Weights of a small image classifier.
Model: norm batchnorm, widths [48, 64, 96].
Training: soap at rate 0.0013, 6200 steps, batches of 384, held-out accuracy 82%.
Rows from block 2, named by matrix and row number. Rows with one number belong to one channel. Each number is 200 + 30 x the weight over the matrix's rms, rounded and kept within 0 to 999. All counts start at 0.
# convs0: first 3x3 conv (model.blocks.2.convs.0.weight, 48x48x3x3), inputs 0-6, a 3x3 kernel for each
# convs1: second 3x3 conv (model.blocks.2.convs.1.weight, 48x48x3x3, transposed), outputs 0-6, a 3x3 kernel for each
convs0.0,207,164,207,235,255,202,156,207,213,199,223,221,151,195,175,212,221,187,181,225,205,195,196,211,196,155,184,237,201,183,185,183,178,182,210,208,185,184,175,231,160,196,215,291,178,204,160,197,156,192,194,200,242,216,197,150,223,253,219,223,179,212,186
convs1.0,167,241,236,210,255,189,226,177,192,262,192,202,228,162,170,163,158,181,211,211,198,220,235,226,172,147,210,226,220,228,152,204,260,195,181,212,224,212,218,214,212,237,213,193,166,222,151,165,280,182,207,266,163,213,190,200,207,141,180,176,190,182,184
convs0.1,206,177,177,198,160,193,127,187,130,190,223,208,184,185,209,212,185,194,213,167,184,165,188,207,194,193,240,153,186,157,170,188,204,191,225,216,196,213,270,190,215,178,221,228,197,229,156,156,192,181,245,217,188,210,174,238,218,172,207,172,161,190,198
convs1.1,214,227,244,138,212,213,216,189,103,224,220,225,224,198,208,210,193,177,181,193,216,212,166,184,148,185,161,219,162,208,229,193,183,204,240,204,147,171,202,186,209,182,228,207,222,201,230,226,188,220,161,194,208,230,234,191,234,214,198,239,176,231,212
convs0.2,208,167,223,191,149,184,136,198,252,190,175,155,165,178,178,223,199,216,164,191,193,230,239,166,145,204,200,180,191,245,179,245,211,216,202,162,159,275,103,230,195,218,206,152,198,222,181,167,144,187,279,196,254,197,160,232,194,188,198,152,170,152,231
convs1.2,202,216,208,236,231,154,145,207,216,171,179,182,195,229,171,211,210,197,213,165,168,234,190,202,186,224,205,238,199,211,238,200,213,193,222,184,214,160,180,149,163,264,178,264,204,261,164,147,249,209,145,198,242,144,193,267,207,237,247,181,219,179,216
convs0.3,160,204,241,222,163,162,210,209,211,182,187,216,200,199,181,213,182,191,230,195,209,154,189,237,202,218,185,188,198,149,170,232,189,186,217,202,164,138,196,250,191,228,200,204,220,230,249,199,207,205,163,180,140,155,174,235,170,190,199,132,221,218,176
convs1.3,180,189,218,261,233,198,182,112,143,183,232,169,177,222,196,248,283,158,215,225,202,180,163,256,142,230,208,176,157,204,197,246,194,190,194,172,221,173,198,194,147,238,170,208,227,162,237,184,208,218,205,204,204,298,198,172,207,234,160,192,206,158,218
convs0.4,251,157,214,117,181,222,202,285,221,185,121,140,218,241,211,111,189,201,213,174,187,185,174,208,181,199,215,156,231,212,199,189,191,230,212,187,203,168,145,191,214,225,168,233,162,198,155,162,226,200,246,196,202,175,210,243,212,143,143,148,271,259,264
convs1.4,213,172,134,261,269,199,273,163,139,191,227,221,167,184,170,166,185,213,228,211,212,220,175,175,249,189,188,197,223,193,230,216,194,208,283,287,210,214,185,193,211,191,192,157,144,164,197,225,185,225,215,199,156,201,216,194,185,186,187,200,222,183,124
convs0.5,184,188,148,187,139,169,172,177,236,126,186,222,162,232,223,208,177,198,193,189,194,141,194,204,220,208,192,200,207,173,216,224,245,232,235,209,255,164,225,162,223,170,222,175,161,190,205,222,220,202,212,155,208,145,196,214,245,176,171,187,184,203,203
convs1.5,193,212,211,163,189,238,152,206,159,216,206,229,159,230,233,219,171,200,193,214,209,198,191,209,174,208,195,187,245,208,175,168,205,217,192,162,190,192,159,272,168,190,178,219,215,197,166,205,189,176,172,167,199,228,187,186,248,191,197,224,209,242,215
convs0.6,173,204,211,159,183,193,183,212,211,193,157,212,204,256,191,225,193,137,176,170,235,240,183,187,182,195,198,204,197,176,208,160,173,180,198,203,212,112,246,182,237,189,187,184,192,196,170,202,237,251,185,191,187,209,241,222,213,202,218,146,166,211,224
convs1.6,192,158,200,170,211,200,156,184,256,192,223,208,198,196,257,225,204,195,203,239,214,190,206,197,235,180,241,203,155,198,195,244,213,262,210,216,168,211,252,180,200,220,206,182,203,176,219,223,257,200,265,160,221,212,211,188,212,208,218,233,184,179,219
convs0.7,201,191,227,173,188,126,197,243,206,210,227,170,215,178,215,234,236,156,215,207,210,244,211,170,185,228,190,213,186,196,215,210,188,173,188,206,253,133,243,176,221,215,138,250,179,179,155,228,181,165,218,173,190,181,271,212,178,192,184,238,192,218,175
convs1.7,228,225,210,229,184,188,144,149,162,250,192,185,192,190,172,189,215,155,205,194,200,228,229,193,201,194,189,232,187,193,196,151,230,136,184,148,170,204,104,240,193,210,162,185,229,222,161,226,199,177,185,229,255,166,240,229,199,196,240,233,214,204,211
convs0.8,194,186,161,252,251,218,187,172,184,213,181,169,258,182,197,161,194,175,203,197,207,204,164,183,220,209,143,181,170,230,206,229,195,211,229,156,183,237,188,222,206,193,203,147,232,155,197,227,191,210,178,214,208,232,236,171,195,254,199,179,179,195,145
convs1.8,158,189,255,171,184,177,193,217,223,218,206,234,210,217,196,210,221,205,218,247,177,143,175,192,169,183,152,202,206,241,162,197,244,252,201,168,194,211,163,160,212,251,213,198,215,226,187,215,214,207,188,213,183,209,200,216,242,209,182,195,206,203,210
convs0.9,243,187,198,183,194,179,234,190,202,226,213,198,155,196,196,184,267,170,176,290,230,227,162,185,174,218,172,178,180,157,147,199,266,229,196,206,169,210,134,185,201,226,210,160,221,182,180,223,203,234,235,227,212,257,179,177,213,196,226,200,183,207,227
convs1.9,168,240,172,278,279,142,151,186,172,212,218,204,245,213,210,205,235,193,174,176,208,175,197,246,195,253,176,211,198,213,179,195,196,158,126,175,246,176,252,183,241,184,187,201,181,154,225,241,192,171,176,233,212,250,187,188,153,208,174,162,162,210,190
convs0.10,203,203,201,283,229,196,194,129,254,222,190,219,236,149,237,206,139,177,229,214,212,189,225,172,202,170,205,179,185,210,197,215,267,206,199,182,195,254,242,248,275,97,229,171,185,197,153,197,203,211,176,215,169,199,199,173,212,252,218,278,192,139,146
convs1.10,220,204,166,224,210,161,197,150,198,195,223,216,161,179,208,194,241,210,182,214,202,157,218,189,200,225,217,196,235,154,148,172,199,229,169,234,141,221,145,145,219,169,222,197,192,157,216,221,194,210,194,197,247,225,198,248,155,175,199,161,228,211,238
convs0.11,236,155,169,128,250,234,199,214,216,218,169,191,162,238,190,220,211,228,212,157,216,193,264,243,137,188,184,235,245,157,199,181,208,211,173,174,226,243,144,180,193,215,210,202,222,181,167,160,245,171,185,208,225,130,208,240,118,210,191,163,227,169,231
convs1.11,271,191,215,193,197,196,261,296,247,184,166,158,237,179,208,185,203,207,230,230,177,220,229,211,215,188,199,220,225,189,221,283,259,170,186,232,177,200,176,173,192,199,182,225,223,224,197,203,134,260,185,154,204,209,150,183,218,195,263,157,199,234,173
convs0.12,231,218,170,172,252,227,162,154,217,202,166,226,214,229,179,187,163,211,191,199,220,241,188,213,247,189,156,255,231,127,121,194,227,217,206,198,165,261,153,168,157,209,236,242,209,274,161,197,174,254,229,211,176,243,206,192,191,232,244,185,169,178,243
convs1.12,192,285,229,205,201,208,185,163,153,205,164,188,180,212,234,215,242,187,219,199,196,212,191,154,178,192,157,173,176,182,205,181,216,178,166,237,200,223,195,207,235,247,202,203,181,164,203,201,166,159,165,152,255,145,208,238,162,248,188,252,239,175,188
convs0.13,207,225,191,192,184,189,171,238,157,192,167,166,218,287,201,165,178,202,161,135,179,234,245,175,150,257,200,165,250,217,238,189,226,186,188,254,218,181,243,186,214,187,201,198,214,234,199,200,197,164,180,239,179,173,143,207,157,208,231,227,157,218,186
convs1.13,169,222,195,228,254,237,207,206,260,212,225,198,198,208,197,210,225,224,165,228,190,175,202,207,220,197,192,154,195,201,164,171,224,211,198,194,228,214,221,209,172,197,174,245,178,213,186,159,218,272,155,175,185,191,160,209,226,170,209,185,168,184,232
convs0.14,176,241,230,233,185,261,199,242,253,181,242,207,215,179,176,146,190,161,194,243,126,245,154,186,138,251,195,216,154,254,211,231,253,156,191,171,192,227,196,276,190,92,134,179,178,169,205,256,223,192,172,178,168,222,139,257,201,215,188,214,200,154,211
convs1.14,177,216,243,135,240,182,153,185,194,203,199,197,235,249,244,220,206,197,174,211,222,165,211,213,160,182,216,215,193,191,151,176,221,119,226,197,188,193,222,255,218,205,207,274,247,276,227,157,228,206,147,190,227,243,212,208,174,216,158,204,200,176,269
convs0.15,198,182,241,209,236,174,201,268,153,228,230,219,215,181,189,218,196,199,171,207,164,218,162,188,175,248,195,224,155,180,235,140,175,198,233,240,136,217,201,227,206,184,166,244,173,198,144,201,187,190,219,200,189,132,188,204,172,250,238,179,258,185,172
convs1.15,277,176,172,256,205,207,191,221,213,181,205,195,242,229,248,245,196,214,153,227,227,190,212,224,228,180,241,219,147,172,227,211,172,217,199,194,221,230,175,177,167,194,226,223,240,223,245,145,202,236,121,185,262,173,188,200,152,203,182,215,216,201,227
convs0.16,219,161,234,190,289,112,172,167,210,192,204,202,188,165,188,253,249,193,234,153,192,123,184,214,229,191,239,236,200,213,234,150,133,252,251,245,231,265,221,159,193,113,195,221,217,210,175,188,168,176,191,265,242,248,283,195,181,218,208,174,209,218,191
convs1.16,170,215,209,200,202,224,183,137,183,228,172,191,216,185,239,224,238,213,206,204,154,172,187,217,208,252,190,181,168,179,226,181,185,226,196,205,163,225,198,199,231,209,217,212,232,229,237,219,218,196,198,238,167,191,204,175,136,194,201,196,231,201,169
convs0.17,202,156,160,170,187,179,176,196,191,198,198,213,187,193,223,188,196,248,174,203,251,180,239,158,196,177,221,141,237,193,168,286,172,256,173,172,167,199,181,225,174,200,244,173,179,226,184,210,248,143,303,154,235,192,297,141,163,210,151,237,183,181,249
convs1.17,261,264,230,218,235,168,185,174,162,220,228,203,212,219,187,221,229,179,189,203,166,209,206,232,250,235,251,212,185,182,217,200,179,164,183,154,190,177,211,218,250,228,228,179,189,160,185,191,189,210,215,211,260,220,185,200,187,173,203,187,200,188,197
convs0.18,199,132,199,138,186,238,140,229,197,233,180,169,199,234,153,260,238,176,174,182,161,211,155,232,185,206,145,206,253,181,224,238,157,219,142,186,207,184,161,203,156,178,179,179,192,144,187,221,200,145,241,243,182,190,168,222,185,166,202,211,256,237,171
convs1.18,223,196,191,206,159,160,188,169,183,221,182,225,161,166,222,181,161,218,190,198,208,190,248,225,210,213,186,255,208,192,217,131,170,230,195,142,226,193,212,209,169,192,167,189,199,202,149,167,184,187,148,182,215,233,260,225,206,198,180,203,174,182,157
convs0.19,190,149,163,217,241,180,150,214,241,234,185,234,220,206,187,171,255,234,177,213,203,241,176,252,172,229,123,182,213,229,231,177,143,156,176,197,161,201,120,165,208,198,199,213,204,238,174,165,217,180,193,208,161,181,213,199,203,196,176,191,200,225,188
convs1.19,198,172,201,222,264,175,187,185,188,201,194,239,186,178,213,169,163,182,186,212,218,161,229,279,194,179,245,180,199,223,184,203,171,230,231,226,219,236,218,206,211,241,216,206,185,238,201,192,186,188,249,260,171,195,203,180,221,217,259,276,213,158,189
convs0.20,190,229,220,216,199,206,210,246,191,168,205,173,157,252,173,133,199,217,211,144,186,220,141,239,192,166,233,199,201,207,178,246,226,224,213,146,195,214,206,227,208,216,195,189,180,205,143,161,232,227,168,199,196,260,152,246,148,193,175,201,181,188,149
convs1.20,206,188,228,219,185,157,195,158,201,208,171,201,213,193,166,163,197,186,175,188,194,172,153,175,193,149,148,219,222,177,209,212,143,180,207,199,158,212,148,197,228,190,174,196,250,140,162,215,201,160,156,214,224,166,201,170,166,194,195,187,218,204,231
convs0.21,177,152,218,159,139,192,174,216,221,212,156,188,174,168,171,208,210,254,186,217,186,225,189,212,193,237,228,187,233,205,221,192,173,235,175,179,144,172,166,212,160,205,178,139,251,115,223,126,165,185,222,195,164,221,229,191,222,217,122,255,235,182,221
convs1.21,269,187,151,204,207,180,118,178,209,183,286,211,183,270,193,251,202,192,195,213,213,218,210,189,220,196,189,131,172,188,214,188,192,197,173,232,229,167,181,180,157,155,207,179,197,212,196,188,216,183,187,227,178,197,242,183,134,210,201,168,203,238,254
convs0.22,219,199,214,271,240,168,177,158,162,196,205,189,208,239,218,263,244,178,200,180,181,243,201,176,221,147,233,196,173,195,185,186,176,183,220,226,178,170,208,204,199,238,163,229,182,174,235,182,151,153,160,226,229,209,170,277,207,234,223,165,204,178,184
convs1.22,154,185,232,226,206,207,127,210,271,234,229,185,235,260,240,209,161,199,198,154,133,214,190,192,222,223,179,255,220,165,213,217,194,213,225,199,191,211,166,181,183,136,221,183,238,166,183,159,180,208,147,213,248,196,199,195,149,220,228,228,283,222,218
convs0.23,205,211,209,217,206,208,179,210,224,199,156,201,256,176,210,206,233,197,197,157,241,104,210,250,170,235,201,124,192,181,171,219,231,203,172,177,271,235,154,205,145,233,155,189,277,180,211,217,258,198,130,199,203,155,208,197,213,223,182,220,203,171,220
convs1.23,153,209,295,180,186,153,212,252,152,194,222,238,184,244,274,157,204,262,173,139,198,174,170,177,167,198,236,225,233,140,224,186,177,194,170,232,241,168,162,243,195,225,211,170,202,129,176,291,239,232,179,171,179,203,180,256,204,208,228,163,186,185,166
convs0.24,237,156,227,179,157,230,234,207,218,213,164,239,238,213,129,129,190,209,191,220,157,188,185,290,209,182,178,239,181,182,153,236,209,238,199,238,218,230,199,194,217,226,239,166,186,211,194,264,246,212,191,135,211,182,199,199,200,186,228,228,196,253,106
convs1.24,194,154,123,207,198,201,203,249,123,222,198,209,194,222,187,215,179,209,171,189,201,166,171,153,238,188,190,187,219,193,177,200,155,192,202,217,203,244,219,149,169,180,182,199,234,193,218,222,187,312,189,122,204,119,199,197,202,177,185,201,188,204,225
convs0.25,176,219,205,220,154,162,179,188,187,188,186,229,171,152,198,200,201,207,201,150,213,179,238,187,200,212,244,150,222,272,212,297,184,177,212,185,239,177,212,165,210,203,157,191,177,240,221,182,174,205,206,172,215,169,193,229,183,199,221,176,269,206,189
convs1.25,240,161,161,190,167,252,156,122,195,189,180,192,210,177,130,208,192,179,181,214,197,194,172,169,158,144,180,167,236,199,228,211,181,180,199,181,225,164,223,193,209,168,215,197,182,148,194,241,183,210,249,195,174,151,212,245,201,234,191,206,195,237,248
convs0.26,283,217,189,273,136,207,212,137,188,310,194,167,156,211,171,208,202,226,151,213,200,172,193,222,157,204,192,184,172,240,190,179,211,229,168,178,194,262,212,216,188,219,249,183,189,197,256,193,158,144,140,227,247,188,195,184,199,195,194,169,210,208,120
convs1.26,222,208,199,223,211,172,234,262,187,158,218,175,188,180,166,187,173,151,171,181,225,174,211,231,216,205,206,181,235,185,169,184,208,224,263,246,208,248,237,218,195,193,198,178,198,188,172,211,166,173,145,153,171,216,191,225,210,123,181,254,194,240,219
convs0.27,225,156,182,242,257,202,123,215,214,275,151,167,246,269,205,158,178,194,200,207,230,231,177,165,221,194,183,217,169,193,202,272,228,229,223,179,173,143,111,221,222,248,218,184,181,184,157,211,246,234,203,174,199,139,224,220,196,186,233,212,221,235,203
convs1.27,148,247,229,209,222,220,186,263,207,195,142,165,199,180,126,210,149,191,187,172,208,233,210,197,240,240,212,181,203,162,188,230,186,190,196,202,251,184,214,227,248,216,218,190,205,193,227,217,205,213,234,219,218,199,229,230,200,180,237,175,163,229,192
convs0.28,138,154,137,216,167,214,161,144,189,180,237,174,234,259,173,210,219,190,163,238,133,234,196,211,193,210,144,229,247,199,211,214,223,227,179,153,212,250,208,195,156,235,169,260,240,184,220,189,158,127,177,194,207,197,190,151,229,251,229,220,176,190,223
convs1.28,165,144,192,207,160,182,223,195,208,196,171,184,238,190,199,204,185,199,195,231,256,230,223,185,220,160,183,166,158,167,172,196,186,241,188,194,212,235,167,176,129,156,192,169,198,199,177,197,215,204,268,176,213,193,198,216,195,184,173,150,188,186,240
convs0.29,187,172,191,202,214,200,221,182,215,210,211,223,191,242,186,211,225,204,169,169,223,207,202,191,179,220,198,179,212,167,238,203,149,142,213,223,231,258,178,165,191,173,199,232,212,206,227,212,199,150,186,257,254,259,208,225,159,196,243,184,176,149,233
convs1.29,191,226,212,195,224,209,181,240,195,200,177,205,208,126,159,227,176,214,186,173,242,215,227,204,199,215,210,208,231,249,209,193,232,216,199,220,193,173,208,194,193,220,187,193,235,185,212,238,186,190,239,186,156,150,216,170,243,181,246,214,170,226,173
convs0.30,226,166,142,202,223,171,192,195,227,239,201,156,209,185,203,191,138,145,222,210,171,217,185,204,160,210,183,166,140,212,171,208,202,222,212,199,199,193,178,217,207,205,203,243,132,190,193,204,194,166,154,201,198,206,189,216,200,205,216,137,156,212,224
convs1.30,213,218,196,163,224,160,277,206,191,188,231,194,176,197,232,155,161,220,233,208,227,193,227,223,202,166,166,241,228,205,191,186,201,217,223,246,177,191,179,247,233,220,155,210,207,182,166,214,209,223,202,214,200,166,159,176,250,191,186,234,185,174,155
convs0.31,190,137,184,189,197,240,182,202,200,175,204,235,153,162,238,272,225,131,158,166,189,203,181,229,198,253,256,238,188,216,213,160,181,204,182,181,178,162,212,242,219,178,216,227,211,185,204,179,208,181,203,213,222,168,200,262,242,245,232,183,160,183,159
convs1.31,250,213,167,197,222,189,177,169,170,215,224,250,200,219,239,207,211,231,233,232,156,184,237,223,193,159,218,250,196,197,235,187,186,214,214,190,270,166,193,210,208,202,192,213,222,202,158,205,173,251,227,156,225,178,173,199,152,163,207,143,145,203,205
convs0.32,248,208,187,215,246,168,208,212,219,232,223,213,163,202,198,215,161,203,216,222,216,150,155,220,239,201,229,176,195,177,190,194,248,195,203,194,168,246,193,197,206,212,190,151,150,205,183,183,193,153,165,226,156,255,197,167,173,173,233,168,188,216,217
convs1.32,163,124,251,201,179,265,235,199,131,170,189,179,201,206,223,200,220,201,168,217,206,254,207,192,216,157,189,215,220,206,200,135,224,187,156,188,239,246,235,190,202,226,162,218,231,210,166,182,165,141,191,166,184,193,184,191,188,183,194,236,205,177,227
convs0.33,182,208,184,197,199,182,222,181,218,166,236,213,238,197,226,184,212,171,192,209,217,139,211,221,231,161,247,258,161,200,187,240,242,234,188,186,140,201,204,216,216,126,261,185,272,146,171,188,292,188,188,202,257,192,249,212,222,157,215,147,201,188,179
convs1.33,196,191,146,252,216,193,207,217,185,183,208,173,206,213,213,167,168,163,184,207,149,171,189,193,152,211,220,185,199,250,196,228,255,196,229,186,249,185,181,139,218,194,186,228,163,183,178,197,239,236,156,192,187,210,197,198,189,224,169,227,168,146,146
convs0.34,221,225,152,258,190,192,143,225,190,180,183,233,199,268,200,206,145,147,148,216,204,241,178,223,175,167,236,179,254,136,158,260,148,240,142,207,223,206,193,239,195,173,123,236,210,227,169,175,236,170,249,145,233,256,176,236,179,212,177,212,180,202,203
convs1.34,157,172,255,215,175,245,238,219,189,222,208,190,197,154,223,180,202,201,202,164,156,186,184,222,190,183,203,218,215,212,219,219,168,233,217,183,145,182,215,150,210,207,190,215,190,169,215,228,225,219,184,191,147,185,161,191,210,166,193,208,211,218,218
convs0.35,197,193,179,175,140,224,201,213,212,217,141,162,226,191,186,203,184,197,196,236,245,164,251,195,183,184,180,159,198,218,258,274,175,218,183,177,173,254,215,233,170,167,179,235,255,198,203,212,206,176,169,198,202,176,239,170,209,251,186,208,229,163,220
convs1.35,252,127,155,231,248,206,209,206,218,194,237,204,241,224,220,244,193,158,172,211,223,183,181,180,175,194,211,196,196,286,185,220,187,212,182,268,270,133,193,146,188,253,197,240,173,173,190,272,191,212,190,271,234,173,181,180,208,179,183,161,229,183,182
convs0.36,181,174,228,207,179,266,209,203,183,216,180,244,226,236,166,161,194,240,230,205,202,224,168,178,255,126,228,214,169,143,175,180,174,135,162,161,197,158,158,270,180,202,246,184,187,168,188,172,215,170,190,176,178,260,187,191,194,248,182,180,199,165,199
convs1.36,180,171,246,190,181,188,188,177,145,189,197,215,149,185,169,194,201,203,237,226,215,229,200,176,244,233,183,198,212,204,174,176,191,193,198,195,202,180,213,197,190,211,147,209,193,194,233,159,142,211,182,160,211,241,180,194,238,169,206,173,206,217,219
convs0.37,199,226,228,275,161,225,186,209,166,152,182,163,237,241,190,222,216,180,181,231,172,253,215,212,218,187,185,180,194,232,207,242,154,171,214,189,171,198,220,273,257,192,162,171,177,174,213,228,236,181,164,165,184,226,175,130,152,214,181,232,189,214,163
convs1.37,142,165,187,208,219,236,255,152,223,161,157,162,172,206,186,172,208,188,228,217,187,231,184,186,247,183,184,192,189,203,187,203,208,177,216,200,199,231,165,205,175,177,186,267,207,173,152,196,252,247,197,143,142,184,227,195,189,207,226,201,221,242,209
convs0.38,194,173,238,251,218,140,201,208,197,216,224,192,262,300,194,172,144,233,194,205,266,195,200,186,188,156,134,185,267,182,201,181,274,233,210,204,217,191,176,211,246,194,200,206,230,250,154,242,226,195,213,145,192,191,231,174,246,175,178,251,165,215,228
convs1.38,248,227,177,191,184,196,219,210,303,187,186,224,154,219,205,198,187,182,225,233,204,215,177,191,200,214,199,198,191,209,207,215,220,219,191,217,218,201,195,190,216,198,184,198,192,237,178,206,194,168,207,244,253,169,189,175,211,187,221,167,203,167,163
convs0.39,179,181,199,234,221,186,187,184,180,175,177,181,189,198,198,185,231,181,197,138,219,146,215,154,177,202,139,231,181,196,203,140,245,199,216,236,124,227,211,203,291,181,241,196,201,206,183,156,212,166,185,159,146,280,200,257,174,175,195,230,241,214,188
convs1.39,225,211,184,197,207,149,178,182,185,128,222,190,179,189,237,206,189,165,199,211,260,183,234,220,229,218,207,210,173,157,147,184,175,210,152,170,210,211,214,159,221,168,223,185,244,175,227,190,205,208,235,148,197,249,211,189,167,190,191,152,223,195,170
convs0.40,159,147,251,166,183,234,191,205,224,167,191,200,175,245,225,222,154,207,201,190,215,266,224,182,157,176,154,211,187,221,191,246,138,226,207,196,174,215,156,302,153,159,187,221,184,269,212,197,255,270,222,164,178,196,230,215,235,238,231,159,160,170,225
convs1.40,274,240,164,171,226,208,200,191,114,147,191,223,178,202,219,250,228,195,175,137,191,203,167,163,239,204,208,195,152,179,190,176,234,228,197,170,205,219,164,212,117,252,220,226,235,150,161,177,191,248,202,127,209,192,161,231,194,214,204,152,240,253,184
convs0.41,185,170,194,241,236,210,176,148,185,229,220,176,207,159,152,266,258,253,158,263,201,149,206,219,206,193,255,185,165,226,235,268,213,213,160,223,219,133,189,136,183,182,106,244,249,191,201,186,189,216,180,184,148,139,190,192,217,225,221,184,195,194,196
convs1.41,237,149,150,153,88,189,183,214,219,210,156,182,233,172,182,205,209,165,189,220,197,177,133,157,195,192,194,201,194,210,229,129,149,216,235,198,156,195,247,189,178,226,241,203,213,228,217,186,198,220,172,239,231,187,195,150,211,214,219,169,226,261,244
convs0.42,220,217,220,225,183,173,232,176,230,216,207,239,185,237,179,196,154,202,176,189,167,179,243,209,214,163,217,204,202,199,148,220,184,208,196,173,214,214,190,216,165,199,192,146,147,162,221,199,230,273,210,155,177,181,177,238,167,203,183,123,227,191,179
convs1.42,167,159,224,151,197,173,186,163,156,211,166,197,162,204,231,227,214,208,177,215,160,165,157,225,194,201,230,183,190,216,186,168,186,201,206,206,243,216,206,194,201,181,222,261,222,173,206,219,214,204,187,208,168,161,230,185,191,211,168,180,196,154,192
convs0.43,168,151,196,192,166,214,217,244,173,207,238,197,235,222,178,227,215,192,175,203,213,186,224,201,191,195,164,176,201,219,196,230,226,187,216,155,260,199,159,250,183,234,216,155,214,215,180,141,194,170,223,188,253,189,195,214,198,235,156,203,216,240,180
convs1.43,184,182,198,179,168,197,177,239,176,166,175,199,171,203,215,189,175,228,225,208,232,204,180,160,245,205,193,158,240,170,236,223,179,204,205,246,185,192,275,214,178,204,188,206,222,243,214,216,201,173,186,166,177,201,245,216,195,219,218,162,142,236,180
convs0.44,205,194,154,240,281,174,150,177,265,183,186,211,157,207,257,218,228,173,169,278,163,233,134,206,229,208,194,208,251,222,154,243,208,201,149,176,184,137,190,253,203,203,119,218,209,213,208,206,203,260,223,151,170,186,210,161,162,161,189,229,199,257,183
convs1.44,175,213,176,247,265,190,222,254,200,182,207,234,204,227,218,239,247,207,173,205,193,196,189,193,215,214,255,229,214,177,216,178,199,189,196,228,235,199,174,159,182,229,231,222,232,129,220,250,225,164,307,269,141,227,210,190,214,223,213,174,220,206,203
convs0.45,223,239,236,142,195,211,175,142,201,192,184,155,219,179,221,230,165,220,208,184,224,160,227,163,156,211,295,186,214,210,215,224,179,165,211,217,183,175,222,198,168,236,205,190,216,180,224,165,162,216,235,189,154,225,239,206,182,154,213,146,170,215,235
convs1.45,285,140,205,208,201,218,191,221,177,184,204,204,178,200,221,217,218,206,207,205,147,199,185,175,222,177,230,227,193,237,233,177,148,193,192,168,259,274,163,210,240,231,214,213,188,185,219,177,196,274,247,213,222,270,183,185,156,214,192,166,201,164,191
convs0.46,252,274,171,160,182,238,129,215,182,142,215,218,230,156,141,209,240,232,170,150,240,216,198,206,169,136,206,267,167,186,184,200,220,162,217,235,203,183,222,192,185,138,205,231,237,180,241,232,174,209,174,180,217,195,226,255,227,213,173,185,130,180,226
convs1.46,203,191,216,196,273,182,239,140,164,214,208,173,205,209,224,230,186,242,219,185,237,235,223,225,173,188,202,261,219,180,198,194,223,210,170,110,254,219,180,221,193,182,225,201,228,206,157,160,213,211,261,227,196,220,158,184,227,229,242,188,204,234,204
convs0.47,235,184,181,228,214,248,192,253,186,214,247,217,187,262,208,213,178,156,229,188,230,199,215,206,189,283,191,188,191,185,165,174,194,216,219,213,197,229,171,188,205,156,170,161,178,247,183,169,268,224,163,198,231,183,259,210,159,188,202,193,263,175,150
convs1.47,160,153,199,96,155,219,246,249,193,202,224,215,211,216,180,201,134,161,211,212,201,230,175,195,220,141,185,156,201,252,195,224,196,215,226,214,178,184,175,205,185,165,207,175,180,210,233,211,137,186,198,163,188,152,238,212,230,188,218,220,210,165,190